A small image classifier, trained from scratch.
Data: trained on gratings and oriented noise at many angles and scales, 395000 training examples.
Rows from block 4 of a small image classifier, named by matrix and row number. Rows with one number belong to one neuron. Each number is 128 + 32 x the weight over its row's rms, rounded and kept within 0 to 255. All counts start at 0. Numbers have three digits each.
After each neuron's rows are labels from the 100 images, of 14848, where the neuron reaches its largest size: "patch colour" is the nearest of a few named colours to the mean colour under the peak. Only what is clearly more common there than usual is listed. The data: gratings and oriented noise at many angles and scales.
# gate: MLP gate (model.blocks.4.mlp.gate.weight, 512x192), inputs 128-191
# fc1: MLP up (model.blocks.4.mlp.fc1.weight, 512x192), inputs 128-191
# fc2: MLP down (model.blocks.4.mlp.fc2.weight, 192x512, transposed), outputs 128-191

gate.327:092123166090094130141099133117164119113128169131173103123077099118089105129103133058154118132107156081093116115196185142121142140109109126117152171155132109190165160150089154141159166075112122
fc1.327:057057137117044172143102119134145115109137123138133136163090056089101093103139100116131172165100170090086147080146144131113149169160148128143157160105115143144161165132117088157141104116106163
fc2.327:112173187123128138106101082059078128187119091150141187085148165140161142174100124182098122125204143200207131121091154131118091127092079132078109118091135089151119113145142150136107137123175109
patch colour: green

gate.411:143182069109116169125141122131149161110100151164159104145094085121160161152073145134118113185145126110095130101162175183168108126137092130086144133137120148130067144138150147193153078067119171
fc1.411:131071170127150088113120128129088130141126094102104215130181090120106131062150070065162159153105107047118134106103049144094096139161138134150137104118158080120083155124135105142125132165136129
fc2.411:108127109129141158175095070120107119068071218092132116146149109168087202183084131104133094110192106071199156180091129138137107103144146087144137178112114140145152116094158109128163127077118123
patch colour: purple

gate.329:152084165135129112111122073117120153136137112094125207131160110118094115109124159111122092123169053090095145143093176167075075077131101118121123114138172111128147103108164093188157115175153125
fc1.329:137124121124137193169110142164170146093080158148092082174134147108194066133151139111146154126111168133091131148139097123168137166110177118084134119079120137120134178124113127068148130184124123
fc2.329:113194113108099075141135128036120049128122126105105131186166127144106176125072142204121100129109159102178145148117149185128105085126122161147129192131135094124109156125099072181069174134130111
patch colour: brown

gate.414:088109095221050156103088165088120158105104117149095119050129108104157148086128191153107159121154122088095068201162172112143092164099149119101078117156125077154108167153130130142065108129153147
fc1.414:147168171085108101109120121116127161157093168139117148124121099086141154160141138106161000119109075128138131111115065113115098150098150135140132140107119171134117142141141108133153076144095125
fc2.414:091092102156104140105123096155136131065124072095126135047057169146147161152119124077116141117200127102135137124110172131163165163128101111157121105202115119076111141146139105098113196167150115
patch colour: brown

gate.42:161223094126157056143124120136112170086096076052126162105148144117148151154163171091139143099100058099145136193151175126109176126173149115131057141106081156139058159116109156101166155193130106
fc1.42:140137169080103152143099160110152093147097115137122122098153205079073104130100075113102131188134155193128114096056196096081109153136113116144199150131069147065125102122125119151106112053078182
fc2.42:123125129119156087136140076084124163070175145138141096157127151153148151140107160128174103101052127081112146120179093133145139103125150088132121088109056118141157112111137194109164132119166148
patch colour: purple

gate.288:126163151141146164231099074181135123177070127098117107140158091129131091085088131112089144129095084121160056072155107071144096100173126175091151160081196108118093183124166129142083124154117150
fc1.288:124160124179119126152119068122142119158058153132116082108119144097122075102073122108117079172123157124183174092095112090124127136112137135107143088114149147125148148092204148121131102149116135
fc2.288:109112194163094127122098099128048207101136120102091183038143177097119147127132118100139121099171170182151104181101166110100117175171101142106091133124135147101125152174140088119104134127148107
patch colour: pink

gate.429:115086156165128216145156069147165120130078126147221105095141045065120067105120097108183137111115112152186161131170100119144085139093190127123187179172136114136108112137163130152115112141156128
fc1.429:111089134063127122155135133086112148094171126128121156175112162229108168123087149140124049132161124077092065141095159166145108094142096159154095156111157143101180109135112145112149171123143125
fc2.429:119178085142183162121163174126120096153091054111109084121119085125154153108187144092183165128119130133080142119132092087063180112161191066162148169116157125176118134100122132156119107152115170
patch colour: pink

gate.372:148099151099125092158135177143083135180134141112104144150097129109086132098135159191132142175167073137103127107113091103131201108139172130086138108175081151117116128089126124040093128068108123
fc1.372:148151170135128164079114124159121098169158089144109123104124123149113071157145139108131094114123094158150066209181117183137150128097106103175165102131086126148143096102164126103139158124147138
fc2.372:123155104180100128108120068120126120140095172125160174200128103083134222144080117139131113119132134075126103118146086130098180133142146100142123142160224184074109095097149105025153142084129125
patch colour: brown

gate.135:155137137190103104112189149167153139137093124122128128151098126065127134154141131099155173106120177155124082123166193107126195132148151156151182134079193052076117109133124133208059180109116122
fc1.135:148135117131107110169163146121132107116154141143121143165064168131201122091105114167107077108116101159122121103079046147146098069124152136115075118123150126140152154170141047174148030198137165
fc2.135:108151148179109146150164117106148152066132128121099182096101062112069174185080081091138154120115137155096140113140132178139163142054109085164118126137169066123146129068167153140154171132149132
patch colour: white; purple

gate.436:169092149159161100088124146108126144062118114185137104129100123106144197151115106164050142145098196138125168107084159145151137150149130102127136140076118138120142114105074072173164150159148148
fc1.436:086153154110193133160109191154178147122091123154137134061120120072137198124120120135126161118138164110143152135154111154160112115170107077106168165131098147197148102122089116147089095170117130
fc2.436:143155102117065084118149150165055166074114134162102128122143148155178102097119133180141146117122138135079095090112151148132133140121093092124132137116128156084197114157159109110143076101119109
patch colour: pink

gate.336:159165109134056138112067136095106132102117174082128174164084164128137145154122176111075100127080131071118160109061107203085061121163147111078136184100115138156125134090129156182157109168156135
fc1.336:118112127117146179133162126134164172154167116148077063101179135050134093120155093110184158182198131126147132116189139045128148148113097134170082100146116151096125127135136113049149116108135148
fc2.336:072133135091183153148086125149105133113120125102159126163118101146116178113156153201110138102080163083133116167145121136138076142128167125125152134125155149151136127097183077172136143142168128
patch colour: pink

gate.71:108159225136166127135137130121137162126067169123151069149088070085153134126078110081131177181107132163123153148171139152144082131150154117105097158175140173100111137109157090175099090125112107
fc1.71:123171152146146080131124134156171145118060160135084093103069136114110143128139079165128126133099177248162162149216103127142157131082152119051120118118100143080143149097109117156129074088115078
fc2.71:152089105111063094120124137091133148163186098163146144124164145100128085136123101079115155090131147143158091122089166213140122123112117119061088099163112081137074101158099126139103107135157097
patch colour: pink

gate.502:095106141117130121111116096077153096092080160109167133158082103143066158157140156091108172144100205141148120118058155139139106098110148109079172077165117121139091145114157172075086134168098115
fc1.502:131138113119131122142083137186123102169161100151130149102153160115138102114089118141108070155125107154136158140133104145137187131142085165160073152116129154095147153177091097135138128094113111
fc2.502:142076148133123148132130122073117082087128139120107138088080102088107120159099078114116142083074113111102158094122168103116126126113125080091104140122146130111107151142127116171164153175162119
patch colour: brown

gate.253:101093178085119095103073130137100108152145134140142206123146102133090194095102142075116127139123124043157111084092130116060101153150131128136121108135148122171139116079111140133130165110104046
fc1.253:166141101159145164152147183130165161085088136119129054121080099107155088132128109156136156166109132181090124185175146179170157088101142149086107109146116181107134142148141063122110058130158186
fc2.253:096185103133183093121085152114066128123175139152117106192116143093149194125147144112127084141114174061100145094150081115140110118096123147173071145085119163108163065148102049196073104137099129
patch colour: brown

gate.175:116083105085066123125150094095133129092151110140127183146138098140144137149099157087166107138141152116123064154098145110133124169102138107111140127116104154091121138154171112099077123137147104
fc1.175:100153159134110111172149128083158139157147124152116145122132123127157155159131144070163089099104055114000098182093130085125175163088121145152151120128131128141081111164178125141083165109135118
fc2.175:119158131157134096199080130120150160119071178151175134109118063151088077174086111195099112117123147115189122094159131160127100158102116181047103092147136127095125118147143140187139131092123074
patch colour: brown

gate.249:153183111074117097106112137124114104163215135126106194094137176128196112127183083140106163025151114177108122133140172103115154072148144165121107108148046115151117168079171072151140150168152144
fc1.249:144104130152112136122130153145168154100080131159160075147127110112057133145057129114144071239105121121141135143108068136126107137123123083097087180162195146109113088169126182112151119126084154
fc2.249:146122131114084080132152134140083151095113149152179165138097179131206097162139156162112160112092059195169108214112121131157133156065102094137101138130062188102136127123131096128139132123128156
patch colour: brown

gate.192:164040111189141146096137098114170098105053113097148117123174140100146092107144136114163110147130126179173131118084126127072183161080117076094160167106148134092102134094083129115100077125148101
fc1.192:154126142199094135153089065100153119139202128154126130124115157157099119081158131115131150137143123103132134090130104141168122102136152133129129110173150162127153125133165109072175133176153105
fc2.192:114111077156125166094161144122133156133108170147092080153150157134086102126124113106116203118183171141066173155131164141109065173109113180118125161123072153116108113102133106140138115131119132
patch colour: brown

gate.199:102091105142116159110176156130151065187121125146147107132158162115151181093127144120163121084139090130098099149097169132150198182124113112199110157097095141169129095119099107145156152127110101
fc1.199:108135125136109116063159126096125097157102140184167156099138135144160108138109131139111118115111033130106118180116202144079170150069104159163078084121129103132139099125101165192119129114142087
fc2.199:181140186176086090130156168103127205106152124086110078144106096181104203104162101116154087127092177184150108109065168126148102204176115112113145091133083128101096081134164148140113089078142145
patch colour: pink

gate.13:136075128098133211105113119142142038115100138109120062174125127104170160130124158146139194108184192138153176138119135117107121092106106158115161156094129090188110151134140159108090132131185111
fc1.13:076141165186148053183155152089147166128174120135112147095120104139071158090111096116107127161095075112081094130140103128141109089065173134153039115144135158077133104156103138123137101094107149
fc2.13:134128126046116246093118129194115140105082097142164092209147090181179107101163134167136134143113106066138159133155129113090113108122149112150166144095149139151109159130076082092053108075162101
patch colour: brown

gate.162:104128122153100183120121112128094059148077116105128152189172103126148147070163139094155122148110048096146134111114117076169133191140135145088152156058140129057152095116149126172084115133168097
fc1.162:139118119155112106139184149152130180109154143112117131077084158124161111100064112072129125097122191165117202137098153122100138142176154185086156111185060125134125158124167152100171102134079177
fc2.162:072129155132138114076135135087120103103116134107086065152121069171106177187137120086115138168115151100097165151147135146111113098171148131133156169121135159138131153145111098167066123059082078
patch colour: pink

gate.435:137102129139132187159122152102144118126111152124158174069097083128088090120096171080135140124117103130114138091151142135091137152155132083174120099067115167160128187100088026108061159066106067
fc1.435:141152062169144102156092169154140195123140147095138123114147153159163150143137191133121096095142146174126126176146078154196176135140102157140103110140096139161086135111135133087126093161137133
fc2.435:127107158109103161147120085121134141140125141128109099142095122118113055127178162105166136188048068077095138136155097129108093117140169121147220162085150170110162090148126101148139114118060148
patch colour: green

gate.297:095137092176152139115101137167153124107131116146128159053148107131034168110137131132125154085151166168110051139146167163098165163151148146161191158112177100135133115179085125132115200086126112
fc1.297:137137173126124139157183088082106108128104140106129099182082162148183163135142113164099098156084127084178208126104086129161105045112105116083083133148111133098129188096108099131156068152154194
fc2.297:131129119103099094159172115153126146093103126136071162114137116115092201131089096110123159093127136114099133156158060168090162155077138126151173073136130113118102083100165111095219194106129091
patch colour: purple; pink

gate.129:104172056142170144140096120150141139135151124137098131111150130151136151104121126165170116090202115120130062128065154107136164178106129162109148139135047087128134161104115104164139160150140129
fc1.129:082104157098148164059102096149091193134137138119124185090142133171083146122073152156136124111163178145137114115172172125129096127104153162102156170140145089144118122155117098121156142144133118
fc2.129:111138122172131134200081188143201058108165168131119082170193135078145106116144139168137129155080135180086129154141048106114154111103134139073098089137157138172129089130116153167116063134152117
patch colour: brown

gate.483:119106080151156092150111095115121159120158094192119176109127160161148135097093171126117126154164113174084166078140123076159114124195132127075117148138074120177074186074152148129107159059076163
fc1.483:169199154065167175168129025160140106140168105117128101117137094165107108149167100113078148120118120140139158158138150134086134171151062143147155107129123123120174146097141080176127078149168144
fc2.483:104086109112108110132140102125082166139109202166117101121145154125134211110154187127214136157165172061072085103154111149124195114132121133117180119163153191124130161150068159064062194098134141
patch colour: brown

gate.413:154122128139162114167116101159125169151144103130161106149103120115115138108160110119121125105188147153099166152106093115137095169106174098140072124132128101092151059101126094184060122101118088
fc1.413:114146127177138109133107098080150109101063153082136159082111121170101157163109114203156156146124171135108089192099109106097135102142200130129132154148147155060150089140102167184073123132103165
fc2.413:100139094165117085089123150164147104127115112182128116181176124081110077100111150089141155163094110139131140185125136173092096129154124075120121203088112130151138101100110154141150117158130133
patch colour: black

gate.38:106107078144142118161078102073105109128097098170093193114105153133120116116184164110146175126135196106179192064128101157108112113145139102122137095085078147107158177140144075087093101165126113
fc1.38:089135096143133122142104082112151137147159064130108086140128125137066155153152110149078175165136086078093116137168137130157098170141199154106120094082108183143194143134099134140102123160206114
fc2.38:141140108171163153165126116135132180125103132088113090152178083129138154135179153091093138106149106147177176125124152096098185094177124127115136133127174115191099119126102060104111125094145110
patch colour: pink

gate.171:117136135060136113162182157128169106068122142116132158100119110215164152109132137082102128104159178084145104115138105120097192149137107157099091185129128155104167138146123114150087143088108115
fc1.171:181134162193204166139108111140108161133111140121163077151141140144115107127085107074104105144162137144082106154113114070125094130143137160194159173085153124113089108139156175131161141183064110
fc2.171:123146094085148105098170120186147139175115104092175097119130117152168108089193122096124119169090128122108130158100070108114154128100145097139124156130126143187159146115093124091121169104103139
patch colour: brown

gate.69:106166117146152134172158122123159108108107119135087075150111175118226128103138133174099150153155165108136139126176114127127116088075129107122100096132082160106080139144087113082141104108152131
fc1.69:156137109131080127168092184099135126148116199151178107135148119068186153172168054115082165124156141085144137099178144142178109206119124097138200070135166101136124135113134071118137148133155145
fc2.69:096129122092140174112143143133132121129179090181065109096105145119138119104133070088067118136107100113081083101166160115117145111146110149093106152111092137141168188132146068138118072130129103
patch colour: brown

gate.96:108175138110168086165091147089120166058120072149143160063165102145039049144152141091135146121147106131186129113123189103063100105171146106124167181133150103110125122123144133127167111106092161
fc1.96:146089141163080151107163097169157083189127201118111098186099159124202211097131115177107120136093152103104132140155072167211148144071090135149092062129111136155134133127131131114125146116181085
fc2.96:158109206121124093149090149122130133093103154118172186069107151121116123125106111123133112132107134175155134120188120124104139132131121071154137140138129157099112161161150097124159087135133123
patch colour: cyan

gate.106:127100146135112166113122128121169179147158102125139176092156104177098130142105151134132146127157170146091101178161111169101107149163157075134109173170174117128112144141169120191112104171152103
fc1.106:153099163153124137170153140104101022173143132195152131135058150115143122104093130086124105191110074147102115083106177153085121170166099165116094187137221099111172143139186111177141102114091097
fc2.106:129159180067142089154120131150111130097110126092130192104152166087081129142098109099176083115153141087171128148149113075109152128130087077110118107158146207078078138190075147115141183129111141
patch colour: black

gate.299:058108115110176132097145106121091102101140149157129057119168066094095113113126182148129092131186119122082084196150188117115132154150073144165145117127163124169128139104136149115120086125130107
fc1.299:123162130101156094133121152150152118142143127151206122149090108105071180090136140151118099127141150114159094110123137078192124110178174139139113154152160102133080069167098117133124108110098104
fc2.299:109123136109109127133106106160158167111121126069120184109180145153122137176104052118082146142108121150088128196133144194097161100131143111151116093100101125083143208135120106102079101175169165
patch colour: brown

gate.166:116144122150105141119086127103142187135088106121095173108151168120122121083128145099108159146126148136109141182120170118152115186121135171113091204108145106092154157134179209158108148112125151
fc1.166:089080134167151046095148169127110126166194103190108144091083131160097154129088127135096168072129187133114146108099082138141155127171126141065142127142090082057130154143118167130122122088121137
fc2.166:181168138139106182132150141057201175158126153141120137132157166108109117102134143110112146134103123180130157129117152134090079162123138083112138180136148143118115078094056155185151106137165090
patch colour: black

gate.462:112125123141121107110118139125105155093173116166101169101104131170098085136176138103125154107133206092138090129126151127081157109134161169061142154139201071116145098090082142125159112153132115
fc1.462:152073132107096144185182136110116130127082138092178171149145113096204165083137144084140081147117134133106135155155101133171100123083093137124125167137126106170128140172150076137120103200162164
fc2.462:120162182164103115135159086170114147035048101098099118102128096134091187192159118169108124160122171096134141170151082173097190106136095125170133123123149093103148104137086117119114181122146096
patch colour: purple

gate.183:138159077129188094098153123113102139129101115095118129135133193205186168103096134139134089079139097113082085156118088109168100113116133138114125126162100141101118133129082121121171175189166121
fc1.183:192126072113205078130142135132084194081087120106101139119142178173213147145051099141106125159186131077143074116071071167175113107148119173140056156154100150128100130119133145106137155155147115
fc2.183:083133180127035145131078110134171127169136137198166176094155115046095144114078150124061155108122146158180134118109206114090090159144087187076097121124134146147097134144177089190120108067108156
patch colour: purple

gate.63:101099098158148099130138083147106168119120111106162109122117086100142080116144204137167180108092132153123172139095133117097118125131139145155159183097133152116100121133128136170084101092143098
fc1.63:152119075189148137176121111104116167127102119109193137082121128168015158122120147102134192098153086150092113139092169108124121143087131138149099136115137103114152085092122157161101138100172124
fc2.63:166116068123153076124133069118183163091075141114127098156084125159110139046149112146152139127107119149154119149147145182092089125098120128118142198142179159154122188150112089126119099131148148
patch colour: black

gate.392:166177080104085084165118081147138098072098172075087095095086169072084151112150159104146102149094119169124152153103088140137084144164103133151104201147078065118146151132108126197149137198119105
fc1.392:185171102126042110143104142140186075117117152090159114133040133114089193117150111085122134109128101151169192191104101159137092183170083100151078150198080082113128187112112094175136141120077114
fc2.392:100146164169117154061103150153101124154178098092105167119151154141180101110150106123133134113148114121096058173155168133109114142104128150061105099142114097127120136135180158129070126137145084
patch colour: pink

gate.402:158175108105168143110173165150093122142095093131117153083119122153085147150090079188127176094078105156139120153174073130122171118117149124079145099169103134117103140104114116120073119161112100
fc1.402:122124149152124093121075072078157134160146132198095150169095190134140136148143123136156168140126170126087206124138175118112167068125112133087179120071052131120143135130115152151170116098097156
fc2.402:109165101093130094102157139128093083131116124056105115087140102128129193079133166118134098140118121091112100144150063163123156177144141130199148134107125160094063191119083113107156153145072134
patch colour: purple

gate.317:138044123116126146122131136167153101130099062127179174087155083179107157097120119109156141125132095094138113104196170080106109144101122087182108152096184151102095123139107115121123157154091104
fc1.317:144137122165109102146092125091102121107150077171125103116150163104102137189158184133115142160174121197138106114107077175128158131076113156132149130127100137170134212170114166114161107108137105
fc2.317:128128174136156101132186097107123120095116194045089090172142110168094150085115131127114093131159187176144187092126180123081163148139130166134092141155142089122120164076149112140062108105119072
patch colour: pink